Weights of a small model that predicts escape time at each pixel: decoder norm groupnorm.
Rows from block 1 of the decoder of a small model that predicts escape time at each pixel, named by matrix and row number. Rows with one number belong to one channel. Each number is 50 + 10 x the weight over its row's rms, rounded and kept within 0 to 99. All counts start at 0.
After each channel's rows are labels from the 100 images, of 14848, where the channel reaches its highest value: "top examples" is what is common among them. Only what is clearly more common there than usual is listed. The data: views of escape-time and Newton fractals. In brackets: how many of the 100.
# convs1: first pointwise conv (decoder.mid.1.convs.1.weight, 128x128x1x1, standardized in use), inputs 0-127
# convs3: second pointwise conv (decoder.mid.1.convs.3.weight, 128x128x1x1, standardized in use, transposed), outputs 0-127

convs1.1:60 46 30 35 61 63 77 56 53 47 50 55 37 49 32 59 44 45 49 53 56 51 48 65 58 55 46 57 45 56 36 36 42 54 34 35 40 51 48 46 41 53 42 57 47 40 47 39 47 56 39 27 45 56 41 36 44 55 43 44 61 38 48 42 45 48 64 33 61 49 37 49 41 56 53 48 30 38 68 48 54 54 65 54 48 53 37 58 52 45 49 34 40 41 68 64 49 55 62 54 61 52 57 36 52 52 51 13 38 47 65 55 51 55 41 53 39 57 46 44 54 51 47 46 62 69 49 36
convs3.1:75 41 34 40 53 33 47 69 42 57 63 49 63 36 39 29 56 53 41 55 44 52 53 52 50 67 44 39 55 47 65 57 73 56 65 46 61 70 57 54 53 51 55 68 41 44 57 58 73 50 42 34 40 50 57 45 49 43 59 58 57 53 59 72 82 44 65 49 54 44 48 34 48 42 59 56 44 42 46 44 60 56 47 47 58 52 49 41 44 30 49 46 50 47 41 40 64 61 46 54 47 48 44 51 66 52 55 55 60 53 51 54 43 50 65 51 64 47 50 44 50 53 58 42 57 74 49 59
top examples: Mandelbrot set (34); burning ship (31)

convs1.45:51 64 47 51 64 44 46 38 49 67 46 58 47 67 47 52 71 49 60 60 62 47 64 58 38 46 31 41 50 50 45 52 52 44 48 50 51 46 24 46 65 46 51 60 64 59 33 52 59 45 31 79 32 53 67 64 46 53 38 44 56 39 65 55 42 44 51 52 43 54 40 46 60 53 52 60 56 76 53 47 35 51 53 47 50 47 43 55 43 42 68 32 44 56 44 59 41 45 34 45 54 71 36 61 34 49 44 41 62 60 61 50 41 46 42 37 39 57 62 41 45 47 42 56 58 46 50 61
convs3.45:49 54 49 50 41 60 34 57 34 64 52 46 41 42 49 37 49 48 44 42 46 52 53 60 50 61 45 54 48 55 39 45 54 36 37 59 37 44 41 36 30 33 57 48 52 25 50 46 47 76 47 56 50 31 71 45 59 31 55 62 47 44 54 52 44 56 70 40 60 42 46 47 50 49 41 29 45 55 51 54 36 56 46 55 74 55 46 54 56 51 61 46 42 60 47 32 42 41 42 43 67 54 35 60 43 38 51 52 66 48 44 59 44 56 79 56 60 47 40 39 58 62 46 32 41 57 55 50
top examples: tricorn (54)

convs1.91:53 45 46 54 47 55 49 56 43 42 59 53 42 13 47 42 54 53 56 48 53 52 61 54 55 39 23 63 54 34 52 38 61 48 40 52 46 46 43 50 55 74 51 60 61 40 40 44 44 53 30 39 59 48 50 60 46 51 59 61 49 40 57 60 56 50 70 70 59 36 38 52 49 53 47 37 50 49 29 57 49 55 49 38 56 65 37 41 57 61 44 58 42 55 53 55 70 35 55 54 46 52 60 61 45 61 45 35 50 55 47 44 53 58 45 50 45 43 50 57 11 49 33 49 55 59 50 35
convs3.91:57 61 56 53 42 60 60 41 58 53 46 45 41 58 49 58 49 38 65 38 68 53 46 54 44 45 41 56 49 53 60 63 45 43 61 65 45 43 61 28 59 55 46 53 65 52 40 51 46 45 54 43 42 49 60 77 58 60 25 61 41 54 52 43 43 46 41 43 45 40 66 60 52 37 44 47 44 66 35 50 47 38 44 53 54 55 70 52 49 61 76 44 55 58 69 40 50 46 40 33 45 45 73 44 46 37 30 53 54 69 34 55 49 36 46 48 49 30 35 53 35 44 58 57 49 39 53 49
top examples: cubic Julia set (32); quartic Julia set (27)

convs1.41:61 39 38 48 46 68 44 45 56 52 54 35 36 47 49 58 44 57 52 55 51 37 64 56 51 45 45 43 43 61 35 42 58 55 32 45 55 63 61 31 43 51 49 46 60 44 48 57 41 57 45 59 50 58 54 51 52 50 42 57 43 50 46 56 41 44 46 49 57 49 58 43 26 52 55 60 32 68 51 64 45 47 37 43 48 50 66 35 71 71 75 53 63 50 46 55 52 44 41 79 64 51 35 35 47 70 56 26 35 41 54 59 48 58 47 50 36 49 43 31 52 51 53 41 46 60 40 40
convs3.41:45 62 47 45 43 61 47 53 52 49 39 52 57 42 60 62 46 55 39 55 29 65 46 46 30 35 44 52 52 40 42 60 50 49 65 38 58 58 47 45 52 48 36 53 40 61 46 46 34 31 64 70 29 48 56 59 57 38 51 55 53 48 62 54 57 54 50 38 55 46 44 32 41 69 55 42 63 43 60 56 34 26 38 54 46 63 58 39 57 32 65 60 44 52 70 57 41 53 52 44 63 37 47 40 51 40 42 62 53 64 54 55 33 40 60 38 49 53 46 33 55 44 57 48 45 62 38 31
top examples: burning ship (32)

convs1.101:51 39 47 46 52 53 40 58 45 56 47 41 45 63 56 56 57 55 40 75 60 50 56 51 59 48 47 40 47 52 55 43 49 64 34 59 51 57 51 61 33 46 48 32 54 48 66 53 56 41 42 36 58 57 33 42 65 80 51 59 61 37 44 57 35 47 60 50 55 47 46 38 35 49 53 49 37 39 60 64 71 46 42 52 36 53 62 51 50 61 52 66 27 23 74 59 59 47 69 62 53 67 49 47 50 63 49 27 42 37 51 55 51 42 56 53 53 57 57 54 57 55 48 47 49 50 55 57
convs3.101:43 44 40 54 48 46 61 39 67 50 47 41 54 49 57 75 41 42 47 50 55 41 46 44 59 43 64 56 45 36 37 48 35 50 69 44 48 57 44 42 77 30 52 50 48 56 55 49 67 56 43 61 47 40 43 46 44 56 22 40 45 49 68 47 52 51 35 45 43 42 56 52 50 45 49 57 68 40 58 44 42 58 49 63 48 50 70 39 40 50 65 58 62 63 61 60 52 50 41 56 53 49 63 41 35 39 50 72 66 53 54 52 41 37 56 44 49 45 43 50 55 23 62 66 38 62 56 39
top examples: tricorn (66)

convs1.13:64 45 59 53 46 58 56 64 50 47 44 52 38 61 66 50 46 44 36 42 48 46 39 63 45 71 59 64 51 52 65 58 45 63 51 34 53 60 49 36 41 52 44 64 50 48 60 42 26 47 40 39 50 65 41 46 44 61 66 56 51 50 65 31 60 44 51 50 55 52 64 46 65 45 54 55 47 36 54 53 55 34 41 41 65 57 43 49 46 65 38 41 55 61 38 35 43 28 51 63 52 41 41 42 51 30 50 42 48 51 57 33 44 69 55 60 53 52 32 37 54 33 33 54 48 42 30 42
convs3.13:54 52 49 39 52 37 30 41 61 45 53 54 51 49 60 68 44 41 37 47 61 39 76 43 38 34 46 56 20 48 58 51 64 47 45 67 48 54 50 62 53 49 65 57 59 50 48 65 47 63 44 51 46 47 55 66 41 59 51 54 51 47 51 53 58 43 61 57 32 49 43 32 67 53 40 51 62 66 62 29 45 49 64 61 55 38 46 49 58 45 38 55 48 50 40 59 51 38 45 40 39 36 34 43 43 46 54 55 46 38 52 53 69 71 41 72 60 43 48 63 46 47 45 49 45 67 48 56
top examples: quartic Julia set (50)

convs1.117:54 86 53 57 64 53 57 47 51 31 58 41 59 62 64 48 56 35 49 51 45 52 52 67 61 46 35 42 51 34 58 57 37 54 33 59 39 38 43 45 41 52 55 52 63 49 46 46 33 27 36 46 56 37 33 35 58 59 53 54 40 50 54 42 51 52 35 43 26 63 55 42 39 48 51 47 37 43 53 61 60 51 40 40 67 45 52 46 44 60 43 48 49 50 56 47 71 54 50 67 47 45 27 51 52 35 45 57 54 36 29 50 50 51 45 45 53 53 44 58 42 53 42 53 53 50 27 58
convs3.117:44 39 59 39 50 52 60 74 55 44 53 50 55 45 46 48 64 65 61 62 40 50 50 47 51 54 50 42 51 44 43 38 64 54 47 39 49 36 60 66 42 47 64 41 63 63 51 56 44 61 41 64 54 56 53 40 45 59 61 71 43 45 54 76 56 52 63 49 39 53 51 32 38 45 54 40 23 44 42 42 59 58 59 70 57 46 63 42 49 48 46 49 38 64 64 55 57 48 61 69 38 57 45 26 68 54 57 50 54 51 67 56 41 55 48 50 45 61 52 47 46 62 62 38 58 75 47 59
top examples: Newton basins of five roots (44)

convs1.56:45 26 64 44 53 46 35 54 61 49 60 53 46 62 66 55 66 35 58 60 38 28 44 29 48 56 56 49 53 58 40 40 66 48 61 54 61 64 47 44 58 62 59 68 32 42 46 38 27 59 35 53 49 67 52 49 30 50 59 46 42 58 48 44 31 44 71 52 51 41 56 52 46 58 46 48 68 58 41 50 40 45 60 60 47 58 38 58 43 43 62 52 66 46 38 60 47 49 49 34 58 51 36 43 46 61 56 41 33 61 55 42 52 42 58 42 41 56 44 64 43 41 52 50 40 37 43 46
convs3.56:62 45 60 42 56 46 36 66 57 36 68 61 54 36 52 43 50 64 61 42 50 40 54 60 38 49 41 47 45 47 48 45 57 49 46 68 44 57 39 56 57 57 56 57 52 63 38 58 45 59 46 43 65 61 41 29 43 54 52 66 67 48 43 47 56 48 69 54 44 53 42 47 48 45 33 35 35 61 68 42 50 41 67 52 57 58 49 51 64 48 44 34 53 41 44 53 59 56 54 25 36 56 32 49 30 48 55 33 48 42 55 52 54 65 53 61 58 62 60 60 36 66 38 52 57 62 39 70
top examples: Newton basins of three roots (43)

convs1.79:54 51 56 48 53 34 42 40 51 51 65 45 54 55 69 60 73 43 54 69 35 57 47 44 54 60 49 41 47 65 41 59 48 55 59 60 57 37 54 28 55 46 42 57 38 53 55 68 55 47 53 45 37 47 55 35 31 56 52 43 43 41 34 40 46 57 60 57 44 41 59 47 56 57 41 42 70 61 47 59 38 36 51 38 40 51 39 55 84 52 41 48 59 59 45 56 36 57 35 43 56 44 33 57 48 61 40 56 33 41 55 50 35 55 66 56 35 30 45 36 55 54 56 46 59 54 46 46
convs3.79:59 43 43 37 43 55 74 31 38 61 38 41 42 48 66 57 59 58 46 61 47 64 49 58 35 53 51 65 54 40 46 60 41 51 66 32 47 59 67 52 48 45 51 52 52 49 58 41 43 44 58 56 33 50 55 69 53 46 40 39 33 37 69 48 52 52 37 44 59 49 49 53 42 56 57 51 56 42 35 56 57 62 32 61 38 65 61 48 35 50 52 54 55 58 47 50 23 60 36 66 54 48 60 70 68 49 49 59 65 58 44 56 42 48 41 45 56 47 48 34 64 44 58 35 37 59 50 40
top examples: Newton basins of three roots (50)

convs1.81:53 51 65 58 55 30 44 37 54 33 60 51 56 63 75 51 56 46 64 59 49 47 56 50 49 45 52 36 45 52 46 37 47 48 59 51 55 14 60 39 43 38 43 34 52 41 52 62 41 69 58 53 46 43 36 34 50 58 53 47 38 34 49 53 50 51 51 40 33 49 52 59 61 65 39 46 65 64 50 52 50 46 44 45 53 58 47 59 67 61 29 46 51 70 40 45 43 52 54 50 49 63 24 58 53 44 48 72 38 55 44 51 38 39 44 58 52 36 56 62 61 49 49 49 63 63 46 46
convs3.81:55 44 53 41 76 36 34 54 48 50 66 65 50 46 53 45 50 48 56 30 43 56 57 54 49 45 45 35 48 42 40 50 61 57 46 55 48 51 44 61 50 39 44 48 52 44 36 63 48 69 33 47 49 70 46 45 29 53 64 56 52 57 49 72 56 42 56 59 42 57 47 43 58 60 48 46 64 71 67 50 53 55 63 59 64 44 38 31 65 37 40 42 56 48 52 63 55 62 59 39 37 49 30 40 53 54 62 39 46 34 50 66 55 64 51 63 60 52 52 57 34 55 32 53 60 61 36 52
top examples: cubic Julia set (28)

convs1.19:65 52 59 66 56 49 81 57 42 60 35 39 57 42 37 36 25 50 36 15 59 44 46 66 49 51 53 41 53 42 46 57 39 64 29 45 35 44 42 52 48 52 46 58 54 41 42 51 53 44 47 45 44 50 51 53 57 51 55 48 44 53 71 39 60 31 52 54 50 56 45 43 63 40 63 55 31 47 67 53 55 56 49 64 71 42 51 46 54 33 49 37 37 52 46 43 65 48 65 67 51 51 59 37 55 46 54 50 63 60 46 52 46 54 64 54 56 61 57 47 54 42 40 58 45 48 47 50
convs3.19:62 65 43 36 55 48 49 35 42 55 60 52 50 32 33 36 46 51 44 34 54 53 65 47 44 64 35 50 43 43 68 63 60 44 55 60 44 29 50 47 49 49 49 59 36 42 69 53 38 62 57 49 54 53 57 50 48 39 45 49 62 55 54 62 58 36 45 43 47 39 41 51 39 47 40 46 45 67 55 67 39 25 60 35 66 42 47 34 61 47 56 42 49 49 45 59 48 44 47 28 48 19 47 58 42 34 48 37 64 52 24 37 48 56 49 53 62 49 50 45 45 48 57 50 49 43 46 50
top examples: burning ship (37)

convs1.72:59 49 61 69 62 46 56 48 49 57 65 47 40 43 41 52 54 43 64 35 46 49 43 47 45 48 67 48 52 46 66 49 38 62 40 47 40 56 56 40 62 39 51 55 55 40 41 36 53 52 50 44 48 48 58 57 45 44 55 47 48 47 55 66 72 35 43 34 55 51 48 48 67 50 88 41 37 60 49 52 47 42 48 58 80 53 40 57 47 66 46 70 36 56 41 36 52 59 52 60 62 44 39 36 45 52 42 43 66 46 56 71 42 61 35 55 58 51 64 40 46 63 45 45 69 54 48 53
convs3.72:49 61 33 55 51 53 53 51 61 65 42 35 48 56 45 56 58 49 60 52 68 32 43 61 59 62 53 49 51 54 51 32 47 53 46 39 72 45 50 57 61 57 47 41 36 52 58 43 56 62 48 38 50 44 36 51 51 58 49 48 52 43 40 39 36 48 47 51 63 51 67 68 40 41 59 44 57 38 44 41 37 59 55 44 44 32 72 67 54 63 40 63 51 67 55 35 54 38 48 55 65 62 53 26 26 52 49 45 40 71 49 67 50 41 43 27 66 46 61 54 54 51 53 53 36 45 58 47
top examples: burning ship (32)

convs1.51:35 67 60 51 54 49 39 50 39 40 54 48 47 53 54 50 56 71 42 42 47 45 61 54 35 64 41 46 56 57 67 34 61 34 52 51 58 65 39 49 40 44 52 54 44 66 47 31 54 58 47 60 38 36 59 57 45 35 65 54 47 36 44 59 40 50 59 43 58 45 45 41 56 39 38 43 61 46 36 47 40 41 41 47 55 64 35 66 49 63 38 45 47 60 33 61 50 32 44 45 63 48 31 50 50 27 37 42 51 73 40 54 48 48 51 61 37 34 48 51 56 42 65 31 37 47 54 54
convs3.51:58 56 49 40 59 39 51 50 53 35 62 60 41 59 60 59 56 46 37 51 42 61 42 52 41 42 43 37 49 60 62 54 59 43 61 37 59 57 63 57 57 51 58 60 57 48 45 61 47 41 50 41 64 63 39 24 54 44 76 46 49 59 59 50 58 51 48 60 61 66 55 43 46 54 59 61 42 42 44 52 45 43 42 54 32 55 37 39 53 52 30 37 57 39 47 67 38 55 66 44 36 70 56 37 54 52 59 51 49 15 57 64 54 63 45 52 47 74 58 64 54 49 51 50 47 51 33 54
top examples: Mandelbrot set (34)

convs1.53:39 21 64 67 55 48 60 53 46 87 62 57 37 55 41 42 43 39 43 36 44 36 32 53 54 35 59 61 60 62 49 57 42 45 47 35 39 29 51 28 52 50 51 51 43 44 52 46 47 53 42 52 40 63 68 45 57 42 39 55 49 52 56 43 49 36 61 44 52 35 37 68 66 45 67 49 52 50 49 50 47 53 52 52 50 46 43 44 53 57 47 50 60 49 51 52 44 46 42 48 48 61 58 50 51 63 30 56 37 59 63 46 38 50 43 41 63 42 58 48 42 47 56 42 72 68 40 44
convs3.53:44 72 58 46 50 48 42 68 51 73 51 50 63 43 59 56 53 64 48 58 42 68 36 47 50 47 62 47 55 46 37 34 33 63 43 39 49 76 60 32 43 47 60 31 47 56 51 44 58 42 64 58 62 62 45 50 37 49 42 48 51 56 33 51 58 47 49 60 46 32 48 42 45 42 51 47 32 44 63 59 28 55 35 50 50 43 60 33 44 51 46 28 58 53 51 43 47 47 53 58 46 57 42 53 53 34 59 39 48 51 40 64 40 58 72 55 33 62 51 56 67 41 57 48 37 40 55 51
top examples: burning ship (34)

convs1.12:45 37 52 65 44 39 60 53 44 69 36 61 54 50 45 39 46 48 65 41 46 54 40 43 38 57 53 69 46 58 42 56 71 60 57 46 43 40 64 59 57 41 46 62 48 64 58 51 44 40 58 38 62 63 54 48 46 44 46 56 46 50 70 32 62 40 61 45 54 56 50 47 54 63 20 50 44 58 53 53 56 61 68 62 56 43 53 54 49 45 54 60 52 74 41 47 50 51 53 33 57 43 57 63 44 71 49 54 27 59 57 59 59 51 59 50 68 44 62 51 43 45 65 47 55 52 26 35
convs3.12:62 38 51 42 41 52 27 39 54 28 50 69 69 46 43 36 47 53 45 35 46 37 57 26 47 54 44 45 54 50 54 50 63 49 70 75 42 58 50 49 49 55 63 75 47 47 61 64 44 51 47 40 47 47 60 60 46 67 37 50 54 54 43 49 44 43 55 58 44 44 36 47 61 42 47 47 37 62 61 52 58 45 54 56 62 56 42 55 55 55 43 58 53 55 41 54 74 53 51 44 43 44 36 42 46 64 53 72 61 36 50 54 55 63 55 61 52 48 66 40 58 45 45 42 69 62 29 52
top examples: Newton basins of three roots (33)

convs1.33:49 61 61 41 52 48 47 59 39 58 42 51 45 52 38 42 57 50 54 56 28 32 63 48 54 51 58 75 73 55 69 72 53 37 55 47 63 53 45 36 59 46 29 41 52 55 43 69 56 39 44 62 48 67 50 43 56 53 17 45 58 41 48 60 54 48 37 45 47 37 56 50 56 48 42 50 55 56 51 53 34 57 46 44 48 33 32 49 73 61 59 42 57 58 55 44 43 49 52 44 51 45 63 54 39 50 31 54 48 54 58 58 44 44 61 45 40 39 35 40 49 52 56 39 41 50 31 59
convs3.33:51 37 45 49 49 39 37 59 49 45 71 59 48 35 48 39 49 49 47 40 49 33 41 53 40 42 45 34 48 58 58 36 47 41 47 57 37 42 51 60 36 46 48 52 60 55 40 70 59 54 42 42 34 66 37 46 38 50 56 55 68 45 40 60 51 43 63 45 40 44 51 49 59 41 54 49 51 57 56 47 50 31 51 52 51 28 38 67 69 54 56 71 62 39 61 58 63 53 75 55 47 38 43 33 54 56 54 51 40 39 57 45 57 50 62 62 48 60 63 56 65 68 40 60 57 69 37 62
top examples: Newton basins of three roots (27)

convs1.28:53 58 45 60 47 51 56 45 50 52 45 35 56 65 51 43 42 43 58 40 33 49 64 28 38 40 56 27 41 28 41 59 51 55 38 51 66 62 44 52 36 54 59 58 54 47 37 54 38 43 41 50 37 34 54 52 65 48 49 61 48 49 57 51 63 48 33 41 48 51 48 53 47 29 39 48 49 43 44 73 45 57 36 61 52 49 50 42 46 54 56 48 24 40 47 62 61 43 38 71 48 51 57 51 50 36 64 56 39 51 41 60 62 59 37 56 81 54 54 54 51 44 60 65 53 50 48 67
convs3.28:45 40 56 61 50 62 58 33 31 57 39 54 53 63 47 51 48 47 56 43 48 59 31 60 45 64 60 65 70 45 47 59 37 31 63 62 65 49 36 54 57 44 29 58 42 49 52 40 56 42 50 52 45 51 47 59 63 40 48 45 48 50 50 41 47 65 31 67 61 51 74 77 57 47 57 50 67 47 34 47 42 50 55 43 69 50 43 51 50 58 45 44 37 63 50 59 52 67 54 47 62 59 69 38 58 48 57 38 39 45 40 53 43 53 55 47 64 40 52 44 46 40 39 52 63 38 63 38
top examples: pastel (35)

convs1.120:47 50 58 44 64 47 43 40 31 57 48 63 37 57 60 44 40 55 46 47 36 25 56 52 54 63 58 53 51 49 39 68 51 54 44 54 47 29 48 48 59 43 39 55 45 53 44 59 59 56 40 59 37 39 54 41 41 53 48 69 46 57 38 66 50 39 57 65 64 45 62 54 76 44 51 51 31 38 65 52 35 43 52 61 61 57 42 50 43 56 34 41 59 64 52 39 45 56 35 68 74 28 44 41 60 41 34 50 55 54 59 43 37 47 42 45 47 47 62 44 54 68 43 40 49 54 46 39
convs3.120:70 31 45 41 51 43 58 46 59 45 39 46 52 56 44 65 47 41 48 63 48 46 62 41 52 51 45 54 59 63 43 59 57 44 49 61 53 44 62 64 36 36 59 57 42 51 61 57 43 31 39 31 34 52 64 55 54 57 55 40 51 51 50 54 52 60 58 54 53 74 51 53 49 62 37 57 68 46 52 35 79 50 61 51 55 73 49 34 48 34 48 42 39 42 41 71 46 60 40 53 50 41 41 40 58 53 60 55 53 45 56 29 48 45 24 51 38 51 61 33 37 51 41 58 53 60 56 41
top examples: sine Julia set (28)

convs1.96:51 63 55 60 56 32 56 58 52 41 57 20 61 34 35 39 44 40 46 43 47 43 48 52 52 48 56 35 68 48 65 52 61 45 42 38 59 45 33 44 57 46 43 54 69 54 44 52 51 36 59 39 39 39 46 41 48 34 53 57 41 52 67 41 55 36 58 47 45 49 45 47 40 45 51 40 40 49 59 30 46 53 61 75 49 31 59 60 47 53 43 48 26 60 44 16 54 55 49 50 53 35 46 55 64 51 55 51 53 53 45 51 47 53 64 45 58 42 37 34 36 53 59 53 49 51 33 53
convs3.96:61 63 24 52 57 56 41 55 46 49 51 56 47 47 35 49 37 48 55 38 48 49 37 52 57 71 57 36 56 43 41 38 60 72 45 65 54 38 43 53 36 48 32 72 33 31 43 52 21 69 62 45 42 56 42 60 48 44 54 33 64 62 33 56 51 44 55 54 53 55 30 50 43 46 50 47 38 66 56 60 49 50 59 34 53 50 35 46 61 51 54 49 45 41 41 67 55 43 60 45 37 37 37 45 45 54 44 43 33 39 39 55 51 51 55 56 46 48 51 56 36 54 44 61 62 45 58 52
top examples: Mandelbrot set (32)

convs1.59:42 53 46 53 48 46 56 53 52 64 56 39 49 50 28 42 54 42 70 52 35 52 55 63 59 38 75 59 59 47 46 46 71 36 45 56 31 51 55 53 48 47 61 61 45 47 51 52 57 48 52 50 41 46 42 64 51 36 50 56 53 68 68 37 49 37 35 58 50 57 47 34 46 46 66 39 53 50 53 47 41 59 53 62 30 40 48 47 61 55 54 47 54 43 48 28 51 51 57 43 62 52 50 77 44 51 56 58 52 58 61 64 67 57 62 46 72 54 57 48 46 56 57 71 57 78 46 66
convs3.59:32 48 44 56 45 39 61 58 58 52 44 36 43 49 48 64 49 33 57 63 68 55 49 48 62 69 65 46 46 48 49 51 29 33 42 40 63 62 36 42 65 56 53 42 42 49 58 55 34 56 42 42 60 52 57 44 59 71 55 54 45 56 64 57 39 55 64 33 50 57 69 60 43 34 47 62 67 37 62 37 52 63 57 45 49 29 51 60 52 60 48 54 51 50 53 43 51 55 54 45 58 76 56 55 55 63 55 44 56 52 52 45 62 43 35 55 68 46 31 61 36 40 41 46 59 40 60 50
top examples: Mandelbrot set (42)

convs1.89:36 53 51 34 43 52 43 74 55 67 73 85 39 55 47 47 61 36 54 49 45 53 40 34 38 64 58 53 66 57 55 65 48 56 70 50 64 45 41 55 61 61 56 55 42 49 47 27 51 44 45 51 54 60 65 49 37 42 37 42 53 57 41 32 46 57 50 46 64 37 31 44 55 52 37 42 61 60 44 48 39 38 56 50 43 46 29 66 33 49 31 46 59 45 44 50 46 52 53 37 48 44 70 54 39 48 45 44 53 59 46 48 51 43 40 49 53 53 48 50 54 57 56 58 41 51 53 44
convs3.89:43 40 65 52 51 52 38 64 58 47 66 57 50 48 37 53 37 41 53 44 45 33 52 61 34 45 50 41 52 56 41 34 39 64 33 67 49 46 39 49 52 49 39 44 53 55 29 57 59 73 44 41 54 64 33 47 37 51 46 55 62 49 48 46 66 41 45 55 49 52 43 58 66 40 49 41 55 50 68 54 40 51 56 64 54 35 43 61 64 50 62 64 73 37 49 58 49 44 48 40 40 52 47 56 39 62 52 42 46 42 59 45 59 51 35 67 57 49 56 72 49 65 38 80 53 47 50 61
top examples: Newton basins of three roots (62)

convs1.127:56 29 43 44 62 67 38 53 32 46 49 57 40 46 59 62 62 69 38 80 67 57 58 41 44 35 53 39 41 61 43 59 51 56 48 56 39 47 53 49 49 49 58 42 17 40 39 43 68 32 40 58 38 48 28 45 43 33 43 49 36 48 31 58 46 44 47 42 53 40 53 33 40 62 31 38 55 40 52 53 52 47 48 40 43 43 45 53 52 68 59 65 54 50 46 61 50 51 54 48 52 40 52 48 53 67 48 54 49 46 62 45 52 49 56 48 40 45 43 48 47 69 61 55 44 59 53 46
convs3.127:57 43 62 52 71 41 55 43 16 57 55 50 70 54 58 41 58 43 50 57 43 61 66 42 44 56 45 34 61 50 55 65 52 50 45 49 58 57 50 42 29 57 45 44 53 41 43 55 52 55 28 51 53 58 70 33 38 55 47 43 55 73 59 73 65 35 47 44 52 42 32 47 45 54 70 43 55 48 37 66 55 62 49 64 50 53 39 42 58 33 35 51 41 46 53 48 58 53 41 53 39 39 42 64 64 58 40 33 63 49 51 57 47 67 49 58 55 54 50 41 63 57 49 50 50 50 45 48
top examples: Newton basins of three roots (42)

convs1.78:64 48 59 62 74 44 51 37 32 72 52 60 33 47 44 31 47 66 42 52 54 40 52 50 61 54 51 43 61 45 49 43 48 69 48 38 44 44 53 40 50 46 42 59 44 36 46 37 40 43 29 43 59 54 54 64 53 61 52 49 44 37 49 52 70 36 56 58 64 46 39 52 76 40 34 36 42 48 46 45 49 43 39 41 52 44 40 47 31 54 28 46 57 56 54 56 41 55 49 64 52 55 45 38 57 56 46 39 41 61 48 45 35 61 19 46 50 48 60 52 41 55 47 42 50 56 50 36
convs3.78:61 46 40 44 61 44 37 43 58 37 51 56 67 60 50 52 38 38 54 57 49 48 53 50 64 45 49 56 41 40 50 52 70 51 59 53 52 43 53 59 31 44 57 60 52 37 45 60 71 39 46 35 58 45 62 55 47 59 65 64 58 69 60 61 57 52 60 59 56 65 39 42 49 50 44 55 45 46 59 52 66 26 54 31 51 51 39 29 43 59 36 47 40 36 44 80 53 61 47 44 51 44 44 51 43 69 64 34 63 47 56 51 68 50 49 62 56 50 61 48 52 60 32 57 50 58 37 52
top examples: sine Julia set (31)

convs1.106:34 64 45 54 60 54 48 48 40 65 51 51 42 46 39 42 53 78 43 52 60 45 45 37 55 43 47 55 57 50 53 44 48 49 63 55 46 57 47 50 47 82 49 41 44 51 39 49 48 48 43 61 49 51 59 69 41 55 47 43 49 37 52 54 40 58 71 59 70 35 58 31 43 47 42 40 61 49 34 39 67 53 39 50 44 64 52 40 54 56 59 47 33 54 52 68 46 34 41 30 46 63 51 47 40 65 46 46 58 59 50 15 51 58 62 50 39 46 35 53 48 43 42 45 46 52 60 61
convs3.106:51 45 36 41 63 36 58 63 56 46 67 69 41 45 47 50 57 55 47 60 59 50 46 48 49 34 53 40 32 50 62 58 51 49 61 46 49 57 49 51 43 62 61 49 54 62 38 56 52 50 66 51 57 64 42 46 28 46 65 62 64 56 35 67 44 41 64 72 61 68 34 29 50 39 57 51 36 52 41 54 47 45 45 51 41 30 42 47 51 50 33 54 57 41 38 50 60 50 81 60 59 52 37 54 63 60 48 27 51 43 49 51 54 51 48 55 32 68 50 53 54 50 48 39 44 51 56 58
top examples: tricorn (35)

convs1.114:45 31 51 35 51 49 58 31 53 45 52 48 50 59 51 85 49 31 52 33 44 56 65 46 46 49 49 34 50 43 29 39 56 49 43 38 42 55 47 41 54 48 46 53 67 40 53 52 51 45 39 39 50 60 54 37 47 42 37 69 53 55 50 47 57 50 54 54 27 40 45 54 54 43 59 55 49 50 55 51 64 52 41 62 46 52 44 48 44 51 51 42 61 47 60 58 52 63 59 61 55 49 45 47 58 51 43 54 33 52 17 47 59 66 56 40 63 49 53 35 58 50 68 38 82 51 34 41
convs3.114:38 66 40 54 59 60 72 62 45 61 41 38 64 44 68 63 61 48 58 60 43 57 39 36 50 46 47 45 54 41 53 56 49 52 52 35 37 63 56 53 48 45 67 33 59 52 60 52 53 51 70 57 63 60 45 44 51 64 55 61 47 47 36 52 52 46 38 50 60 42 40 35 39 34 53 35 43 40 24 38 49 41 47 56 62 58 61 46 49 39 56 65 73 57 67 49 64 40 51 54 54 65 59 41 58 40 62 42 70 64 57 56 43 51 51 41 51 60 55 49 59 44 50 41 31 44 63 50
top examples: Newton basins of five roots (71)